python train.py --arch="resnet" --model="multi-label image tagger" --dataset="rendered scenes of toy objects such as cars, trees, mugs and chairs" --train_examples=97500 --image_size=32 --crop_scale_min=1 --horizontal_flip=false --norm="batchnorm" --activation="mish" --drop_path=0.05 --depths=[2, 4, 4] --kernel_size=3 --stem="single" --avg_pool_shortcut=false --widths=[64, 128, 256] --num_labels=52 --init="trunc_normal_002" --residual_init="zero_last" --optimizer="adamw" --lr=0.0043 --beta1=0.9 --beta2=0.95 --eps=1e-06 --grad_clip=3.0 --steps=40000 --batch_size=64 --epochs=26.3 --lr_schedule="wsd" --decay_fraction=0.4 --final_lr_fraction=0.01 --warmup_steps=1200 --weight_decay=0.009
Rows from block 3, named by matrix and row number. Rows with one number belong to one channel. Each number is 128 + 32 x the weight over its row's rms, rounded and kept within 0 to 255. All counts start at 0. Numbers have three digits each.
# convs0: first 3x3 conv (model.blocks.3.convs.0.weight, 128x128x3x3), inputs 95-99, a 3x3 kernel for each
# convs1: second 3x3 conv (model.blocks.3.convs.1.weight, 128x128x3x3, transposed), outputs 95-99, a 3x3 kernel for each
convs0.0:129107077123134143113095165095165094121139079154130120184179123102121123109160173160116129127159103112115118160153076120175169134123123
convs0.1:091184176125153141145119120082133160138158147146132124161094101213087085154162180110174143119220094120106084143158134161113138105109147
convs0.2:152167119094084120151128145153118090123170087178138123024118161176143127119089119074086064125107109196142153096102116142055137137143082
convs0.3:122130177155147134096054151101151154149091096161079140188144135135123105129131157083123136178074063144127101124108138138157098160103117
convs0.4:172132124156183152177100046114159126102137145126166098132142103154167061099125129120134122061106133106093135124084041094123127116169089
convs0.5:147109137133145144135084127126148119153173117124081116126105129206109106157188142153204154179206136144058145094064072057115110157168101
convs0.6:162141131135110081144089109095126156114133142130068099096009080098065149119079094106121178162140093090080141107082149148139167097123138
convs0.7:114125165118161153134188160052146163125135151129155182164178146096102129057079039123149169083140183086099137181208161069131113073137105
convs0.8:159126090138125146140132106128145143178133147126139133035091133083084034141151148112171129177175176071191196087114071114145134101108074
convs0.9:106109156095090172101101116150104096125131117171091104091119075035133173125116071120162113183113081135126137092116161100093127046142159
convs0.10:077091084201181047111130167152149141077078175138121143082084111184134134114139144166121120125153123132175098075114137156126135127142109
convs0.11:165036134148142107068125125153146107205175111111111146139153154137061165050088063128135153176187114121135090116072097093077124114112200
convs0.12:104087141134091159131115136135147126155073131156125139165100136124000160134089141106103114084117110132144080163124109166098088128058063
convs0.13:128056103132137138105146086132151153069151128140111133131156088136057139129084117117063159086141162130140158142074156137155095104050130
convs0.14:102182163105096064154136080134118125118122136151150105118038106153095140179104147074142154139137114115109134114090139135114100208120120
convs0.15:152123111155093110124132146115140094177154116165096119184079124198070166171118104173223174099152150151134107119155084132105147140160118
convs0.16:119099124110097096166105079137146149152140152129117135136113182126160071121145152163168148146166094104085096138096139061078122158137164
convs0.17:115061129107142114159081177135125136130129161122144133113091058163153129142086119151123160129159126119175176089136104134106109173125149
convs0.18:058120132112163064097155048093155119091106106122146130096144088166158102061138197141089100115064095100104008145170058135105049123109096
convs0.19:120141111144117131079056119159134142094127113125113051051094138029103165132072074139156165093074086103093104023109176116146184119118123
convs0.20:137106153148091166126088076132086141160152146133123150079080161131091167107090135162110163136153105155106158119085131117124124150097144
convs0.21:113181158115185187073131144153112099097121153152071114137158114194131049131146149122109105122147156116087106145130087153073102141157130
convs0.22:157160127121112073086138101129126117143076112134160143124096109060105116116093152114162148170100096069192092153167168120107109081159142
convs0.23:152128159153146158154078146135123121124073173136180117112119152081086096121119164144095124128082154141154090047134087130048102154113091
convs0.24:090099099130113109146125098133146127163149117121138099177136093136123057096130138159145122125114173124134086160136139177142122135109172
convs0.25:153166087110172166092103103135036152109027063122059083098119147087128145122122140165134184080169124143109079123166139142148146123159174
convs0.26:114140162142171091152137130110138153137176144081046038139084157123114047094152146108141106136141108102059082140127116126090042114160189
convs0.27:133159050138133068091109164127047106127034171127163147138126128113073165057140186097147096134069198164187141162138151099079114102103131
convs0.28:133095089121153163163119097157190127164127154135140140128171103122130063119119132195131168164115158120087127126116101092130121116144105
convs0.29:118117174147155126132186122094152162119127129152124096147131119156125133139054102089120179130145147116151151092086120129193116137096083
convs0.30:129103101171161148180166122094124121123106106105001028085104094114130176110106159112115102162125103127152146099120094145153125137155181
convs0.31:102145117152110149111139105117126193123115119100108100083126110109167067127136086158105160152122123115131159088110109104167112149151127
convs0.32:091137086095171211126106095137147140102148052135145093112135198182091118168126097125109132130100162101111186130134120122165177124122090
convs0.33:104078106116131120100138118139122145144154123077156157150146107143069158186069137135147102149120113071142130056087082096098134137073093
convs0.34:135114117119149140100104182118101104134143132149115168121118082101145118097143143127173104174142136104048089137222083096069101125180134
convs0.35:143133145091111099097127127161101103154121084150189121122089129144134125086157035116123087109090089165171144068078111121085124123168063
convs0.36:140145146159141105180139058140111145137151128124127092184163159137164121094136115134110076164097164140057048155125143170132115136138156
convs0.37:123153112125167092149094115090137135080192122126121116168168126124139140139150179141070132142158139160106114078212139145138127118149151
convs0.38:108124147157094125126095129144117128131046127130166118106067128114114080162171081132175143115098119111125123117018106166084126150154104
convs0.39:059073129132144133150109133100142154137152085129142093162119151126036165151137135073150094097161114096168111126159097158137113193108086
convs0.40:181153165107083103082096184133116147099118107130225140098167107109180161126147145119127171202172137156169172088141142098150117101149161
convs0.41:109115146121132133097144084160141126141107123162147122154168105094137126142080170115137140172143170140173095107129087149201129129150186
convs0.42:100179121137049125109158109158109080152137042104116068112096145124139169106101104149164133177179118153163156146093104157073104097090125
convs0.43:129099140136085107134117144145139085138120137138119110068078134201183130130132105105116038146148130164193120068111085099085117160123153
convs0.44:090084110166080127140183082157120104147079081126117110153154162161125083198138130208155071113066112154149150085042152150155117146211104
convs0.45:142144148142093105154092079147098094124156104124162082156112159156166161123128154109129088122124120115190098127136131119078152135135176
convs0.46:059090137118152145137169149145137108117194123090144108129114073141158129090080123067159144091164051097095081051046087110071109072076113
convs0.47:104116122152168048097114168159159118023092164054115176114092163172136163151118124109127152124130115127145104166095129181134129102088103
convs0.48:126103139116182099133141048138148119130151124130122048149160085150158127164095105176119120133136103126125110113122117110179163091065156
convs0.49:126132104099047120096107146160135156153141117152106114132145199146109137164152090119158078156091104128107140106157171095107133078185146
convs0.50:167166163139074085133107093130125151128135124120101117171134051155122128100136180109157124154091111132128082116113029113126139116092180
convs0.51:092096147122078111129096117143114139123144119118109119145101105117102130140045166172157209142121178137080112112078164174086143133108175
convs0.52:152078162153093180126115147097129129161140106148128094105139153120189108110147144113142088180104140192170157145068143115130154189182114
convs0.53:152088116144145156083068134179137148144110133124109136171178169113112114180184126137126139134063080102126111080081081159189173086054028
convs0.54:166127045098176198107079123064126164108105123075073134145091046097178101096102142125127066130111138109118164127092108077160129138113147
convs0.55:113142104127161122092097126137142144114122097076179057048163121117195131117147164076149195114107110098148068137147129104064141131140124
convs0.56:133098124119120094136111132113126157133123141147130124121165178063134101136110156111117169184122111131162182109105077137124115125065085
convs0.57:152105116080131138109162153106136150119154055095134138111186150068137133126078105101124117095165097132125164071099072074133186094165077
convs0.58:100097136116125129096100090155100087132143136156147165092136136162123084099060103134120142170189203107102115090105133166101092119133150
convs0.59:071140174128067057164119122151146103134147058125156185125143082165156140128100116178156182160100120183163141100128137136102152132108130
convs0.60:129155110166139119142115095162156156155177141126150137143116116180160200170133102171163155188170112145121070116117113156138092162157136
convs0.61:140142087107142190104107095129144168149104122176134121114081118100163092101150129147169118130072117165099083121126098120129152156175138
convs0.62:179078167127097114154078169146105062134101102127080187129095085181097174152127087190145100151119082136085155121064121133089102162152134
convs0.63:140086132161115123140116052144116121145108155109123126116171078139066085132086103143132113116123188137120117100145107098137062132143120
convs0.64:121120057117128071147176135155136081112128162155155117063061109132099114181149150105098094065044128106137157184106122127110143133147120
convs0.65:083180086098150140094120144077110135092098118104171145138129115164123093159175064140109147095127147121124176106081192099154088130134130
convs0.66:077106144119154147131146123132124146079086139103079110107090098179118142107090093155086087118121140079159184143136133166094137182238153
convs0.67:080112075092140155122130177110119126097156097080115146121131125093171147030095134150079113194165096138097107147108136092178097135148113
convs0.68:139164158101049079142085046143103088177178183097142166162122110102142157122116077128200132173152163113122107129154135137143123141157143
convs0.69:117140119132139090105109081125129137097128101070113045083142064054153120049110162142145115109026112122096088114097097093099071142173127
convs0.70:147132164138151077153150093135079145126174150134120074106110112213160129082109144172069186085105127078133040127171121143107121154067134
convs0.71:099136093112130139085101091136125148127131084067135167148137137218178148147130068117088111111112114099153140106162073129151109127110076
convs0.72:170152147121095096117137148106102169155141153112153148157070182117144148084151115159148145149091110113172172098100157146118137078170145
convs0.73:123168165141119091114188151097089109098152142071105122176081081187096068104124047109129143143129074057144115162122046119101133107150177
convs0.74:075129118082138116129129165068155135177184048147165088129110159186093143157142124135149134154181055160131059077071145139143157160128107
convs0.75:113175087144156172157070101118165140161147162097046117078067101148124114158129164143172155149121185170024127113068092123099098177164102
convs0.76:173068094162121101114147129146117161133117100147117125135141090118111170149209138127117096128080064152088137138000089151134149115182133
convs0.77:107086133063052084128137111120105111143133147177115093128079076099145094180153090154183143135154164108126115106123112104069101156128118
convs0.78:098149163140141124140112161114160141120086119077091111178206089083150095113118157083147134148139089179154106157120104141113118148108095
convs0.79:145125135132077130098092159084130153102079183141123146128209185110164103123129070196138144140081153171144098162152132141144120117149088
convs0.80:067090167149154139165135082129132150129080114130096121129090129117140200135156088111105151078095144173151161148158155081100157152121167
convs0.81:132100148102122111174185134158118126068153131107132101094058140124112152112099108132119145071152126111136087132075113128106113111098135
convs0.82:119100107131116160094093189133105144138121109106095110165094112177090187132173166094119115134146133049067088113096117147118197167076141
convs0.83:083074097127135160145171110091131149115168130099144157118064060173141119064025010119164112094069100110119149128113107115109130127125086
convs0.84:133140155107123182074060129107125116154122124153098127088115195140143189138100154150100137110116158112177155163107151108060221092114194
convs0.85:124100158171128182130125128125105137091076137118150105135112129138113052111109037101119144092056129163171123145128111136111066069088092
convs0.86:165096117101129091126134111109073135137087153100129137136175072133108161182143090130059144115123207119098140182121116087118125176129071
convs0.87:139098131141135119122149132130117121139108082144165115126124082145130063091099105113151159100120070124191149149157098139102173122066144
convs0.88:138093138095105127117124086073048112152127155149150146068131153157118109171185094153071137099090117147139152103113168135089146146171129
convs0.89:145097089154169101144161104108066075136139148097138132161079068148120096108104086107143172156123149108145126115147137139139114105064098
convs0.90:135147110138137154103028106102130118147143146105135150086049120067108133180154123074134133170094110105117159110092090126131097146123117
convs0.91:172109150135160123173120137146162070130118093139144128103098113186102148124070123126118144125177113130167151142185147108114070128105145
convs0.92:101117106093095047160143142125128077163156109138078109161088116104104181151116131141156060111152080111114145121082193103117136143122129
convs0.93:082116102107128097166143088128141161129109116136140096166114111114092129132151135163154150130101101134172127194095066154146099114130111
convs0.94:166040081121135119140142113158147099124129101119120109145139111131194099053104137168098092152098118087048052167146107169141105161126187
convs0.95:146080099116065114116109163158135143127165166118115115138146106172103122176139079135130132150159163131154071137115103070121143122114146
convs0.96:111163156082155128138131126123167119073137108094106133121173089153156147175103106066121074088115151034134159080131134107146118121114133
convs0.97:083079174097066141108162083098123156113141144139136111125085069191135081169155119145086094079104153119154101098120128160167076146123140
convs0.98:156110142196159151102059073131131117161145099154090078101083103115112140167162141118144144150089146165155124135164159120109174133133167
convs0.99:153151113062165165092138111121113131157168134145163151162110025156149112095116115143115155116151127123110191109117094110101043121111151
convs0.100:123100102172121113167178096136161153087138155090138157128120130124084088082066119151113152154131052112099201101108095088112075118137112
convs0.101:128191118099083164153069137110145135116148148166119085064197088154074132152092132125173117118124094198141102092186054099042065144130133
convs0.102:104119118082132131114127173070060154038029189077074111141114163148150048108162148083100136114088188177151161130119134156092165123139112
convs0.103:108189123085098117046107167105146109107131150153107126036091140142101154125202194146155125074126112133085064107110129133150136139193148
convs0.104:177176166064081107133072093098111096121069157116136122139090135065107152107137126188167145133157133160110097170179140104055144109050122
convs0.105:162147144087141140164155120128101145122135123123138125112126136117133172200153109191060124084109129082183112111043124159130219148106154
convs0.106:087114100110121161149156169119139110100077076156114071144127095153049165105108178136175139172058051131073167122039086110134109107126135
convs0.107:157061050127108135156150117143139066126128141125155177120146175087085111082151106152078147144125127115118113135092149089142130161135080
convs0.108:096108141139171139114083166156117094146137130084126132149129107092103169126072109145153139147184144083134147172083094138105085124133124
convs0.109:173088162118099131124160107151140131126109130169132098073112062128100076159137106192150142123048154169091102096052118099163104163134153
convs0.110:113147081103116075105168041089171103139128064106119133104049112117138163155176192137150112157169101123131096105078115136124150124168158
convs0.111:198146068120086088131117093111096094121130070085074064151115116149165059107123121096139086135163110126118139134127095167150124112192135
convs0.112:132129104143136155087094129155111105114114072092133129137054118156081163177169153100135087046186089093174111084148158115104137138101142
convs0.113:101105098154144160131167130079138123105133146160166164096134171131172167119049048170172074132123106153152123120105149133108135135126136
convs0.114:168074130072133157066111174128136144125142155095091188138092130115114110085192154144156135101085165133089154116094081115061107109145134
convs0.115:136171172134113106104116134124081162163164095135127148088086082062122120111130148123115126147168150092191137081069117164091133066115087
convs0.116:132126140103133122126115085167105073144132083147130139142124101154074122086126125177133096142152080096125144130082067158133142159140106
convs0.117:126150114137126138063081178130127184139144126079105123052061082109129124122086130173125062149098118060096182086100072139158102131152167
convs0.118:088154139135124112153150059134152155141152095151154096180090080173108109130068165161128141132165106120142130161130134121077144140126158
convs0.119:194070091115137135135101096130129155149084102172089129103120126078027109152093177154114127138123142133138085139155183125133053123118141
convs0.120:086131119183114182153138155137127126101128113096101093077075096119116155140071147108185124170120063180159109130047142122064108133012089
convs0.121:104147116135126087196149113145104099167171114101122022122072096150064148102114127098064137158133147130154091130108105116120048129108125
convs0.122:145067106126126084122143093095142160125120111115121118087116107089090115085112071140118180053157118065120145124092114177135149121153133
convs0.123:146119132136140122136136135082080116126119093091153147097126101134144121098049066151143190209140081155157108136137128108109100125102102
convs0.124:077089148102129096126151132146139105129098078119142173151129142114141151128167146136157130157123118153100103120085169095170196055115130
convs0.125:177077082155121098185116112174096117154141170142160094123141118157056064109114100172086126143148145091092090096142104144171127096085147
convs0.126:118096134110112086121135114099141138167141160147103113172134134100085178099116103111037047138135124097141102142076119092123124126115105
convs0.127:123112084104138142085130160147073122107113132133090098118169168141104096141140076112114142118177175120086190084134125106157148121092079
convs1.0:093127136130125161123145107160090140142118083188085128104134146081095143071145178127117068134091089120175140158124159137127149072136095
convs1.1:122092110125106102114103116125122130170160161168167170123138149121165172119132158130081108169153117170190151155107115163107130113069123
convs1.2:103108092145166130082110120156152169153171118208130112167106137115096098109111110110127100142114147135191160131129125114112151169122109
convs1.3:190158153157070107101094151142169148133149132098118148157129199135089084142105111144096090119134158136114151160136158104048183161103177
convs1.4:150121119063170121119149052125066127053106178118130159161131118165097127157142177132092104126139073140091113120126149156152147189154073
convs1.5:079168152075022111127093133170096158134161137075184166104139140114161164140164127102160150121161128163128085085149121137137175139099129
convs1.6:117080153096161114153190171129147120126137132194143150084143168168172121166164182112162143066115095139108096191129074111092099189118105
convs1.7:120079108104144170064074174147160098151151099168153121130057063114096059114010127164107134104089115175135151150151126100114112092104157
convs1.8:094124174089080129125130186158222168138139150125118139124115111122055086162093145100105133186147098145115089118072169157168158163180227
convs1.9:170115200125159147084132128073176122129138148088081156186134144093169091177124175157146188145162137116165164162152167171127172161110086
convs1.10:137144127046183173156095137128112127090140110087050129103156118118107135154120193127148130104062081112103085124137091132123143150106138
convs1.11:118125122117152148151179107096112126129129122108165115112103147135124089084119118108242131189117161183198161194143147154123182176125182
convs1.12:185129111147188086128144154087168132061155143129103171114112100135033132148057060132202141134150099132106140136124086134021061170153053
convs1.13:170140158160082085094144100153143156121158130133092127135124171137109074115153113169125126158117127201140109149127137113108082155161129
convs1.14:135132150144077156136123118166094175133095113182123098127165154133178195152123163130162119135112117101147117138128076112153170190064104
convs1.15:155139122161163137147191126114119185103125147141118094117173137142153114140053102071127107128081089121138113137149117147112080119138057
convs1.16:079132110093138090108157133141129119166124131190129123098173202149139164100140120093133114104130094175119135123156178219208109126188206
convs1.17:133121131082133111109057083106144134182160127151140126131121152137116139124110167151171116130108145128115088092092136172138152071090116
convs1.18:124127174111095117157158074179148134174114128157089124180096079158058083144117100166128137147187144082083137141108102091140157161111135
convs1.19:120153158124115084067110155111244159141127150097127096139081196161156127150160206159153222191152140124131140124103082135132159136116153
convs1.20:110123112089111157104149090144103071121142123132169145133152135130161120131133085080141106106099133096141062115136144149126167171109176
convs1.21:160171128096032067161160102092146125126161159107159148113099134118121168135109114169139137076095129146146164071056062096150191149102153
convs1.22:100131149155134134104117107130139144141138169077082173133146152144118096180174124103103115202145125128086145125120095088120144131108156
convs1.23:162143104071142121128147163086118103103098132119173153149159115121151131154079141202132134083142099138139103110139119100076087134176113
convs1.24:139093186166103131120182161144178166125122124112103149111097114190174135126141124162148155150132164135150123163115144131137101120123108
convs1.25:105105114095068104099066072098049106082000073194124106152138124112152143120120131110129121153110121131093117112123159096088090092132130
convs1.26:108091143079132097191146131117061084162108084139145141145085158140204136113099120156073055119091100164102092167111107105134119082141121
convs1.27:173116112140103139107163089139114191140166103200169144150156167139124153147148148176100090175174159133099153167122094174133066183169121
convs1.28:169112091130180128153101129059155149092160110141098114106102162135170212175182162122152160131145131166176108108140097148082083134045100
convs1.29:150137197143162183143176096157087105160101141162158110144158141125105085157133126133097039109157120096124173158132152125136146172130116
convs1.30:110138155111144128077054101166200118142111133094109154123119118097133105143161115127106108109094109103083131123107119104127113110133136
convs1.31:129137105158150175119112188108108106125172178126117128141172109224200164132204099078076150117116125087155060136175120182174086159157121
convs1.32:090128155142109117053110167113159100161086109134131144113120111091076091119093087087202126100160132081063048086090162093120144142159114
convs1.33:130137126094065107098092161077149047138180136126150160117147066111106128131123181086069172143197185169178107087084148100081093057053102
convs1.34:098141143119107147128072085097127110110189115144152156120095130090093164140178098150156134133109110110148121101161155140163177062083086
convs1.35:126053095118120157126153171070087193134160122173198111136143136132153168104134081126088092129180103127196123104148128168146145162147165
convs1.36:091116131126139075121095133087154188152096097113170131137166155151160178147088141162129122148120088182129084207152079198132096144135101
convs1.37:113157169140094127187158081110071107155156073089133115123083119084022027126125116178115096168131087125119166112071165071069106103091077
convs1.38:172104077130124136113136114130155136108111102093129161135127148114175222119119127113117130138101139195107147123142119132145148140077159
convs1.39:151134123156154136110113181102116126114184097107098095175159080117055043091080072132159095087166200090139132150116153096079096163102119
convs1.40:042134104120109157112146125114186187102152127137148121126139094090171144083073100150147121092111128133208135105100121114146133096108165
convs1.41:132129063116056120108175147134181145104166084117079155124142127131162115104110097112095147152137156166107092082085128108114092145151142
convs1.42:096177088127051178121140143199185103210105086104138089140133120122175162146111103147165195137142179128121094101134182175138145164075147
convs1.43:130110091057111171084114093142092144143129149159129114125134120137128092098115122166167164128152109130145098094119141107087112120127124
convs1.44:180115159097119161133127156124075087130171121153132131110070076082097109139105104128065166095143108110145171160180128091167127132140120
convs1.45:127139143057123145143133148157124136156142132132138133100149118115107105126140095150127108126102147113087116151113152119063139084101120
convs1.46:099160162072097113121099110114084110189187197157121126101072124097143158073115152100118142160152169142138163160076115113059076180128132
convs1.47:161108103102120200197158094120201104160194142139127135137105104151139124111136140163184098136128080127114138112124131129068177123128195
convs1.48:096096156166132123124113140135178156117181152141137170123084090161142092119171067112138166086122203154164131139173137147089041139159112
convs1.49:172153096190124122191101143131149068124154133120176129130141145080191176110187129153188199125135125123126112183218125125117172125106119
convs1.50:093116121204113155150092138151161159135164145077143078151147064212130130084140104143123149154082123160083175126107104131143138179184130
convs1.51:131130100148082171125097103123148099155132130111096140159125107151146164079101148127111110155145176095121162140128113153170157155162171
convs1.52:123181145138132160136166104089097158099184148092148138161095120100122150149177117153130154131159086141173061065161106131082148162100095
convs1.53:125147080180151094124101159180114155140157127098117135123098164129162150092162168090086121096157173117101120144157125122140158151144150
convs1.54:098138111125141116046094146119139159134107164056117165180123098128148117159125100103135117135137119111123133111118139102160097136150184
convs1.55:166094184105101141170118146132216149111163118118109124146102100083144129150168171105110100110152111093170171114090139148186101159095107
convs1.56:146126152088084097086082178140199112178177080158107148151161097135164135124168182123089112190179164183144166171119180073093103144140165
convs1.57:101136198214152119087135160104117145112160167128174123156181126150138091121106097152136183109091105123136101155142165120122144147119136
convs1.58:143134094154160129163057178079128158136115109110209154147093146145160141126155149082116062169181142137169096099116155117095174115073163
convs1.59:124155179084108119143142115128179184077152148085110129160145149140128116190152114105128152148153119125131133125118112114139103055059169
convs1.60:121090122124134124160149111119138172141176161124143170136133151098112142108093091130144131168147130094134121109148123133107151098092122
convs1.61:093119186109103102148096166129140137145159124105182119140127141107124238164148162087150159142134052168077105073082087084069123171086146
convs1.62:096055159118106135102159173068179108133174110169197124087150127115168118091051125095139117150137109236170208131141120150080100162135133
convs1.63:145097091164109117125139158112131121092169109150074110137103095143122066175140081100117138111139142151187103154150089081117159092090126
convs1.64:111098139098117059132137147157175152148141114178076087081137125122120148135131066117135148134153162129107107139103096111188162140091116
convs1.65:150089125132110155038133130139123116115132137131114141143078124114115069139037091167112138140196171126139163188160108177096121150138147
convs1.66:143171167075084078191133139127092088125179132107112162110092126129138127130155118144167149149186147119099082095121139135149073074128123
convs1.67:101130154165174133133092094164137139111099196104195121135138174086133151105096105162162182133074132115109033154158173191131178131137137
convs1.68:130119133127130089119138127125127190201124153136194156126167200101157141108112166117113144168129096135140142090148067126135070102130134
convs1.69:136106094129116113104157154133116161083127107149130071122119099167117107120132131165124151081102125158123195159116214077116140133128138
convs1.70:095109152134092157145121145135141085140179194097118096107065118116122174085148156156131169113106102095111090100118116182139109139161133
convs1.71:179142172094122085136091136134142116178142148103098111093119137073128088132149099139059093188097185143129101072134138136094155143126147
convs1.72:115113146186135204115100171106154143154078080101105138228134164080162135099072102094109111120186129141155156122169112167128166103092119
convs1.73:128111106088155099145103105056142126078116120130148114078144137129159147143157160121158154113156215209157108127130110168127190176130153
convs1.74:195145156121110084113169155122167148125135148109131146126055143161050152134088158207180175175133158068100112047103127106107130154124177
convs1.75:183189086138147109096114147126162097110168101137136175118146089130130130112097121136113118151142134102092101120100124101131114190151141
convs1.76:130151122174156120130156095104114132139138136179134143143085094140152109119158131122165107157117109135143114109054139148108158130119185
convs1.77:125128134095125134164106123134081145099091124091112161139142151113133153150126144122167149094168146111129135093164121163119075153147123
convs1.78:146156145113081100057103118093174154170152121140117146131122124118121135101126158152155178132115100140136120098079102126142130152164182
convs1.79:159121126130103118140134129142046134148064137131127153131183133152035057120097045085095143068074129121103080135182159097123113122097131
convs1.80:095080162082118120118112135162095148102114102117152151105116107085107118166128124083142113099084075135192153071068113134142083138093194
convs1.81:163184102073092078095128156132124124181134106168179059140154189102127163128123108131166167124118159132139123148149142145115054123133123
convs1.82:125214113111131129157078128145110130086122138111153084162146068114053059081116072136157143102149165097136090080120102103151090130114122
convs1.83:131126082134173117189063079095152125218119143113064115133161179172165147092126180092133106136117087189148114125112158086123101138115129
convs1.84:134082081164115116112125098122159140164236153114143098129130146120132109098199093125155132107113166219127124076129082152141053166198160
convs1.85:138102150170208135130108112150099140139110194162077063111076137108083114130085123142128122136189168175152117135162153122074181098088129
convs1.86:144106155165192074082082126083116139074131139125112160177137135140058107103063075175140168104106106097098094124132141155181106137166152
convs1.87:090122169202113145193144080118086129117078096129157143039096149153166144144164150121148142108124150128149124150136125115138145087121132
convs1.88:079029113124096145114117161144166153100129154087157150075090129139111130164137132054125101159151114083171128123140105103149091157114051
convs1.89:151136131116102116127119112087117155048096129139186148131139149112132184116109153145189122070100132123155129051096119151141085147194202
convs1.90:135112155112077038135160131136209105167136134100117120124181202100121097143121099079097079138182142121106113141093132175186158132185168
convs1.91:073101086060149123089104126155100146147148154124170116088159152079105146134077108150161115128138119125091094116152165090169184183130219
convs1.92:123073079091122160133176201140204132155136102184152135113145147175187116144151153167130095136136107131153165109088137117107125162116143
convs1.93:107146148147101086154092120155150128131116127121109143133122117144096114119116184140160176148129134128120137143143122123148151103134150
convs1.94:131086184114132146147062100179157141165113124184167152121099091096151155131151144082141125164177148222143140082124126153139102126140138
convs1.95:139146116105060105097075145182119076106124081118179121152167121131128121113136133129131098138107072161129089059084108080069140109115086
convs1.96:162130157138102127126151144097177114091116161103097082115074092132053066162082067155127123145119131138106097119069119092144124150144154
convs1.97:100055153131086113111098107148166134153100148117114116115082073108089126129113183127203175118093090134158122112113113108156132171142132
convs1.98:134089140102095089111127080161150092118102134107139089143147158119143166152154151102101130184140114105100105160123087102114092140104095
convs1.99:158112139185138096079092147147171143140149116093170112118136110121109100150115091106126127114133142105127127141138136104125116093105141
convs1.100:147131108077134148084092145139182103166100093164133138175161172162170113140150144125242209141140127192112091087125147079073128172161141
convs1.101:119134158075129135166126173087117117134157082145134119127169116083136103071122136152254170106135112122129168162160152125130103095132187
convs1.102:155139120150118116191180134153156146106161149171179176116089113112064125125083100171145154096103115154110141127146141108063137136119146
convs1.103:054063152142086123102149136157213092153195150136107187098063148121101124119185129184190101113091091143114141038067083111089114115103052
convs1.104:118116110088157150135132136152108107176126142162091102137080124146138200109168177156144117104147134163104150137128172133180121142133114
convs1.105:145097082147160127103058134126121175112144100076136155123078154178077114154169131106158063209100143178091110142085123137113193128153131
convs1.106:121165157086162163149078119110110083096154153135154122117141103105112136104155152153139094124136131172135139147115146152146116164108145
convs1.107:084147088071093109086095131147108105124125081185146121153166153135175133189170101113162113142150149163124103105120180144124140153174151
convs1.108:125115109085109044073069151112058119126142130116125120148146088125160132149145135126114124133103100167140157123105154122051074115103138
convs1.109:134115081110147125131131158072161110136139119171216147164193165153191151069218129156181103159167133137170182122128082108150151165142151
convs1.110:140122113069152131144111152138107090140129091091107106127136133183147118174111129117113131159136162124084129100058070095108110137153104
convs1.111:139147121106088105095157124133104063147079119116152110135149178128144151142092150145138088158078135112174091091189192102101132100143117
convs1.112:125146103143128131134135087124137095122112166110163115134107062076091080146121105130132098094129133138099118103109125126060098182098061
convs1.113:143113083138159152131131135080160194146163143135161181174188102142157145140132156185203107118149162195146148149126092025062141116097135
convs1.114:041149097108096120108105145157152114146206155128133124077097125100092137115093156125086103124147178159126121099153143144148137111111146
convs1.115:162104164146141114138138115147142050167102119103130145158145101142058046104055085119082057103152135150157121144126130110113199131091154
convs1.116:096163125097119100146120110092128093127254153131164107196142133158165174153139109152118147160190130090127163141132148117116116106056159
convs1.117:085137131097127129116156192193187062117137086050130128093117175114118135123141114115177134194130104158103111090132124091108145069084146
convs1.118:138149177125162161121101068101088082172120075143133103139101103041122141116137124132115150131159139100142158074156142138090105141153092
convs1.119:124108176121100116061082131136189131179200086100112149128160113147144087132163129085056104121160090100118111094069125083146131094121088
convs1.120:117113177187149102155146132157199148128154146156166147109088135114086117079077131119110102123168086154160124141121154184123164195177159
convs1.121:140113137068094096177137142189170150146127135144130141138111079147099110087010100228088149188107151131146159153126096148131103151093132
convs1.122:154149115162145162123145124099124146082113117104098089167134178139160222128118141076161108125134090152088140137121143077139117109131148
convs1.123:127113148124107119102088105141104140143092087132080128158145152120173155154104141144116166192151080174148104160177182097054095155137135
convs1.124:115034069161102141153102127094151198089127153075127100160118161164160181094149225127125109106195132170064092155125140154134111158137156
convs1.125:180114122130160138095086125134156157158100122168149143140169119144158124109142097137163163133086153093127066137123123163148074155130148
convs1.126:108128127116130132057140169099131151131138107123087115118147182118170147085129126168100138163126081103183118146154142102144109112144066
convs1.127:178131060214138127167103151187151127067162152140155094135127110148121038150159131207190189125137097138162103168129088080141118134195199